config.yaml
model: "sound classifier"
hop_length: 160
spec_augment: true
win_length: 400
mlp_ratio: 4
beta1: 0.95
precondition_frequency: 20
max_precond_dim: 1024
gradient_centralization: true
final_lr_fraction: 0.05
warmup_steps: 1520
weight_decay: 0.04
adamw_weight_decay_other_params: 0.05
Rows from block 5, named by matrix and row number. Rows with one number belong to one neuron. Each number is 500 + 50 x the weight over the matrix's rms, rounded and kept within 0 to 999. All counts start at 0. Numbers have three digits each.
# fc1: MLP up (model.blocks.5.mlp.fc1.weight, 768x192), inputs 0-63
# fc2: MLP down (model.blocks.5.mlp.fc2.weight, 192x768, transposed), outputs 0-63
fc1.173:489539514536547562481581514487473454404538468462553490391512560440547567459514521663510446454511492478501474442489560412571512506548582521418514514465461471494519445550532499557461510465430497
fc1.174:462479449487464464536457476443554408530452490499486452599608533545506563531527476512497470497489514431561476529468452528523502470435514558561484485504453523500443557518485619415513526563462533
fc1.175:495598452509486518457561465448452407470552561519477433506583486455445548540529504520481556578480491549569408423535500490443491484561435601572489568492533478451564483364516515511522461539441478
fc1.176:549377482403500548584589515470510467571446447441661427456462509384485515376502511464498533483509426550402557446419540579467493446597567568484469569482477574490578538489560525527542434487484475
fc1.177:469558503478454486466488461538503526491507632544504558483470465575490388550456564443513594507440512484556486489432444524491493460509538497475549507561593431497470541513567545462490508681394512
fc1.178:470519570609412520503451486524482426380486540448520450479388496475511475476566503545458433538556496545481474472578469517551578540456566570631483515484433497538588536466522464481448526524524538
fc1.179:504442431559514488529421512478546494494465487543464469459498587407540470436492475487537462473530576535455460491550482568418493510488482596528454576565453478539578485547453517490484476449442475
fc1.180:579497527518496490584426582535513386472513451502464460510462460425552500562436463477496495577463479464492627489505554549407458460594521458578438453686490552508550523494525525466416424517476520
fc1.181:518541487473479535501571514578460526514531470592449504400462514478546503586445485467456462505523567538483530510513458486495503413508550513539494449446468459538448504510450502480571515504462462
fc1.182:519426519475496511584496451521512550477467481513482546514510464476549483483478513506520457521537417603485557494584536478555541582579447613513488439422536483387503455489537510476522488513489548
fc1.183:347496450495460439545560579509514475506489570557460545569509536552528514507479523460497514453410367530407526503444553390508452383524413432478516563505471516480484485483482517407439423501527508
fc1.184:474578476579473448513546480455570576411514501488517437537555457483460432619518539529496578547466538493494557534539535472403566613517596462530544465541402445465474483497577443456534589424414530
fc1.185:572500479385508480491529464491603517460413482498463554487538410525482412531461489528522511498580564501553538600477484481529507482468495417541465571480441507511542451557520539471433406594569566
fc1.186:596522424440406518535568499563507427554519389556544505541557568518480488537481490495472473510557528577511423543542434478550490525560560477528499395409520544486513579456523522465490501499489469
fc1.187:373458550507499605502494511546580538601405538499538509549485541508504489498493454370519541442503469544475537459478464516478479511504462510515552533514542383476441478626518598472476491526538503
fc1.188:487555588484437451459505474474477529461543461445558421613509503393460566539541464572528524502468531377434545536368448398494472483493576524602472511441503512507548558587565538495532529553498483
fc1.189:371542405502532528244518596576476485521483416403500462447445422506413524611491559517385510600500466483554529517574517569554437551518447435499406515491412546545396583497584480451624466483467509
fc1.190:458588555396486543487502553541432495537450490524544449611439500396442413507505436471482644520439468492473492599396493528620443545506479549599488483528512458506599566522510555476461524503483442
fc1.191:540529496518478491428531525576444461489529526542458550564407552585488455486481435429553529480624469408564502527453488567571445513538524591532559483510539446514564454385467545533505428502446472
fc1.192:434460476522411485554520497514555501551499503552531547539526528425528434532523529481514552496461462593550520451456481455507501509485553502512532509514545459434528559482427588451559501511557521
fc1.193:535520506461489451600455478507436462579503522484495535472412512527436534527498464538479555477414596491514489545570512486473536464545370480536475500502429571528388470509509522463554479584410503
fc1.194:594487512471484500475533493549457458523577480469503537583517485476498483462460502462544531474465435615519438580511437518472447498552512490453407475518515496464461581496585458534523533531501480
fc1.195:434491494549448484520517439518476435499463457497523546462613591467442488403411436484544543430604587569487541544462520501497491506446497525453530418443455496507589424577440500394522539497513508
fc1.196:457485498445505428532462556531571453489548551495489543538548539521511435498557433573496453508457522486499475598540527520545478509513457501544514508573476497530526543463541556442449591592584401
fc1.197:553529482491534445508492533527558475531505490508481513530498433488528581564510458444499527504509433476570483497520446588414534500451522550601443554482619439456428528552543528454473471500570572
fc1.198:529497562514539423467468502489497497494473475455414529483454469531523484513448556513375557532475506590497508435516499495408614510479524481489424460565471561619493513525500507472514506533529403
fc1.199:535498464461537568500461546604435461479514443432470540513506537514530470550480575447588520458493538561506543460435541517509613531534460527493567430486503502557462457467551495592598513561503549
fc1.200:520442548521396483474555461451516434495494441459423535505500479517433518489487456573439570445490375489504519469540419549480531488452396480557614406600470510576471556469568519551448504519487523
fc1.201:534455512538529487396471505572439543592579469539504437506538450499519524420483563495462482458480492529523568537458587448511476514441505452467487352516472545487503461511494509482537471474528495
fc1.202:528636426482498549497499493618524514483507510456503467454493428490647513504472624477468438431510443459522445517474464534473574421435538528508492450448564549524512507528480439457585593522545403
fc1.203:477526523454447532561479528452477568577526494501416398513511509507496510474528468477572539481563493469515512530503539483530502502582499488573466423435496536415538512461462450520562560500494406
fc1.204:482532464528496565558495470481539466495512453483445478483425529534529427474563580474507592443465465513546523449468516526511514546507561477434522487455494392491338545542540570524472488392515522
fc1.205:513453504535536548520477395518533581433520459410466521452459461504475449548476567474501556565555603547527475499545545527533431513561473483536538504462556571500493486521547497596507442474481575
fc1.206:582435436522514501535442477491470481518493432468477542474471562600513372522450463503555531608447473475533449440517496514511536487515466540524514532559453495404568520541443497476432486551497495
fc1.207:451489501581530415473574535549544496457575486521555550513524516521503507465448493460468433610497503561478551520503472508521579475564475513477502507542479477469528503465522506417542429542482567
fc1.208:556474505387431495576639575453443542462580450531525440475499400535517470458473532439499461567488469539458487561517563462481490516572491544439529516514484464545522393519527499568543470515470421
fc1.209:462542509525429496495442456439502490515541513597585520486515568534553491510479429460417446509435433502477493541496523667588396457486497498493439491534526478501487606495516494450478536506602522
fc1.210:508513441490476476484466406476471489525579556521464554460546511496465456424475512508563531441559425575521350590460524482539504455575440535532536443557428519491521467529466504493337495534510475
fc1.211:457511357470427580527440461397547494466445452503510496565436507604475535388545467524638502518531497592499511534507524524517536531530418625487441476564476542363480444489583542480528491502481398
fc1.212:514453554434537593531501512478438496511444649531496531458520508565543485576545551578528548495455457558512463461543472572504494576551569509495528507569504546547523442446543526454518467586518436
fc1.213:517437484446504532574545555519559462497417432481559490412533450492525457472442517476528581543497521533402481531471495496387616552398483495501535505464478522478517535358569495497468417327415503
fc1.214:507475487505483446469450485433507651516560521549530499505534488532490585525524520546419474519441452384556491481447409421496470401476521547462553551471499549483498467471456458458522581505538540
fc1.215:548528503510530486474550430499509539575521502472517639508564582526560515498530510472575534517605424670430470500507468424370459569397484525451572419500551524470481569534570542638610527470494390
fc1.216:455500517457501447439482484463531573452543478482548489494535608531481502507429515460448467485444492419508388526491553453498556486566506500512546450510518475452530512534478540449462481548490455
fc1.217:447449469529482484462438428506517588469568512537531500597478502508494363525511493461513517485511366480451545471487513520518488528581475520402515512514491533508462458517505500467480452512471520
fc1.218:573442512601399495468538473491512486505544444503494542603508508495477438509470552528539374580544497593454449474446567551540532499449564514541512545439507495526474632533608599485437530471509495
fc2.173:514449456533529512477474425522496436492426505650566471562561614533366554567603493505479597488469452536518569519520470491413617483455541529442420509564547441448534529490529499394543498500495604
fc2.174:524507500457455454485439542535569442521515535439497453476502543464533456480601527455501573592502461483481433514488465497558497525620496440494439505497489481495503514521576491492482438486443507
fc2.175:467529490470491533465577445421500437459487486481510483538428504505519542619461514490493395368548585534477513543475395468491507516489497437433492494486493501442470541577542562535535564467458548
fc2.176:526441548482575491492468603517548468534611539575569535455463526477480432468615413415525508559482551476512454387480482543514580497440480551553434512460503397406526450547516414389458572526479528
fc2.177:504467449482514443422482428454475517462421576462469493412470446559401434495557575578429522548472472457514390374535546493411478559568535484499518388537503532584469520497499447349491556454532561
fc2.178:529562560492531423476436476505578535564543431529508487522518512439406536478553496411560494516464501451427563565471558526504502470586551592499463555549502475536601394503504503467465466500413537
fc2.179:508449593479562431431384528519493484466476578490516533508505535500594531433500429474514490546487411645522562460532552550491595572544606508587444467574538505523515423437436485477475535485500603
fc2.180:456490515505543474555533543550585510516483517501520394503508615476482525496513503438517545503529481537442448568507501592501554493498536415489445529537455515600541414504555480550538441479499461
fc2.181:506508505432387535471513537541535469492517572501501571516542493534391570500576475483512517493498474431513501584500470494498547453521499503493518441506477585509610484531461509403545493457508531
fc2.182:467553503530599513536496523552473471560561473507404455513508491527515499548404537453464524580535444451574456440555448369567462545474450426497433465444415457506501520514462488518548428525516462
fc2.183:465499460426602521541535520589509508468560545472488479390432534488589538469487564364484595552585554496493505561518531564472460533475594488518519535449494555519543559529551512505451585527445492
fc2.184:414471576477474537532517498466518470478488501505585501396532474464515558434508386667542437538479465482536406525547417486471480509496579454555458455466520439492506471548450509369515543526464541
fc2.185:469615501534465563494419415429426472505466409439511463535499441460456499511487473427494508526485469477522411522480388438446533498602439522369508454489418455441476505416484479504410510436479394
fc2.186:435510458523449479481570532509520418493521460477552441440588432533458416416444530490519430549524488445474483429409551548481512493477431506494551455507542498443540464470476425480557491429456554
fc2.187:395440579473497450482491541480572549554463459578374566472519509398414519480545460465506514550532456512540524441544584452537488588461472470500352559459537530509410533430538405454487569541490475
fc2.188:505521521488464541464492436490363561567504573550504457588567503512513470582493455666559502505564457504535490601520595449484473459468492545483415425526524481548472525367417553557450516497461491
fc2.189:525537458527516471476512505566473458511515378508452517541509560514473527612480524463540465601600542467491519504501497399500515459499492423499609560509451506491575495466515530535475530474454592
fc2.190:469494573494520558484515481507416510514530495455464476565539428569538458543493473364565543533549466512441443511511594481443556544502465449562487513538476478537463592536506456529530507471501518
fc2.191:398525478530517485558532467488490516464491514495446528452424432500425494550460477481471438508509609509454423457488447499491451538484483490479498460517557524633451523499463461564502515480501503
fc2.192:480540507485558455428487543466499500464474585503513467513405438467541584529497543539480510457528539477464490507488522487483504501506502480433409506553474454494442411546471478537554473545503489
fc2.193:493413538509496495554519546496432507486543471541659385505475480484473504557498567553530437492466506422496465467452482471493461587497486548441471544461572437469434467456508506495578523401491456
fc2.194:486491489524398435410412462461526461468486537449531504509579493517555473477478499497456379526517452469466562477486488527417487446448497564535558432530519535531472503551546490510429457455513489
fc2.195:519441501496480525564468448424500520500543464427553494585503529388516520473497517513570463478459491477532428551496533473552510501542498460423565498544518519389526498435581506463562470550540426
fc2.196:519529462476487507449515528443551447467493459449486463456536362444514490471557483559556492537600371560520490411443475490459492505467524526513561481480555511566468531455505531415418472406454506
fc2.197:519395481473580480476503499427555496455480529550484482530456394458495384430587512638535411511465451467487586625573502453522508405643486484533468438461404516456459507437438448421583539483435521
fc2.198:519503490489541507542411469503528606496550536560534470477509461490514556468521546445525522471522437488427466616503507494505432525572457540449493453492528509520466367476473575457383454486449444
fc2.199:541575508549514482478523575476464471479577536480474482562522358542446538507441568431517614594540554526481502594521477452558435558534471473553442433547468502541532538531476597605456447548567493
fc2.200:588518541593569512493632562583496516502457404565435637499499468537539536504465486471476475483472556529553469489520534480557538488409490477437481543439511543486432533531456499503512593456477452
fc2.201:447562526553497600501530482536449538464537475538562510454538538502483523438497484521455455504464497509444650520524520566489518529469495540520582449512520454493454453506547501440431420544483510
fc2.202:507470540441493507474520460488566470519509543515513453407511492543460467436486479484446405439593562472458520428540506521473472424481558485392523393526445489467519574613518596445478446470497572
fc2.203:471419509515431385557562484472416417537549542511509413547528533496508478423489541490490473545510429428525493389480495452509559445495450475445522496536509480429501452547442451473487527456525538
fc2.204:506611519547438488489491422517480444454492550526398501374468499594566497475540546546391641471396542546472550505518508572478434527528550546452474440545440603427469479478567511462542508424437536
fc2.205:520503407451511456609460525509548592490534575509483518527460424503574580436478508472453530667518505512562489473483527449520484466461469509518461437489434530517537580514468409565519484516482534
fc2.206:502517613565512506460534387506436485445469499510640520395529553531491456507534438396466485534480521540455470463470537506559478561560603493570499416506525472469497482437587419430577557481506534
fc2.207:445556597498436416537512591533509495557497384471496533500515544553492450474482532484476439575536498445508468567495522474495529550505366528522563549512542427457534561560443501446573560573438389
fc2.208:557570487406613473561540579586594486530528550434487518523447526473437466486521453540502551467463483510522516484517505456503528511480514516422516541503456436519512601536498479545523580455479444
fc2.209:514521480484529490505539525425577420475517481442521502499441519495481536487578580377524625592461410473480493460575574460537456557448542570368544470446552504515524497518455426532507551484506558
fc2.210:510482533500454532519544509497529535433521512457541475563431469544411576506423462486450416462431509531499521448446497498517487551494454527443475514543528464440532472459553524500609452551577518
fc2.211:487448448505563423465475415558454439477536524557496521546492595522532447458582533520461488487486458541429464468469527507514455529488473481636522532444518395459505461467390413466434485544494471
fc2.212:483569486534475490450494535459510556543553516483454507533531437507432520516538488415477552533443484553444436562530562533531441407398412496576530533451481492487474586563456471571596456609520485
fc2.213:538503512592485495601532456478522474535376595512484440459562456355487433435504517465525460438570453525516501589447470511509440453621532500478479451569540561473469490465484542456483468434632506
fc2.214:415480510567542521602480349430513571425487525492501480528547543477468482513498573575418488463544482521491549675586544489513522495396476519485493445428554515524517546517567533550519496511517508
fc2.215:454535390396509460488612537490523503445487489628477469548465542548430510491486538440457535573400469483460522441449546452440484710532422558507515396483529500559537522434530519493453523557558435
fc2.216:444509547491558510550466480494549505467502427497545501507491549552498537467620443469538523445428566565558519425407498525572523459547553531498545459593598476566535537507476537434522478526480565
fc2.217:425514614521554538482467536504439484491505474438577475546502556432528530528531366414555478541497536485460486533509565457511423498393527396460551457504512585591588460490539529572541442446504490
fc2.218:503485416503469442486519465420463439514553619439508448554554568489512605480487546557502538568388514477504544514458486446539556527459475500560471500484526461560491538507489447583540523453472528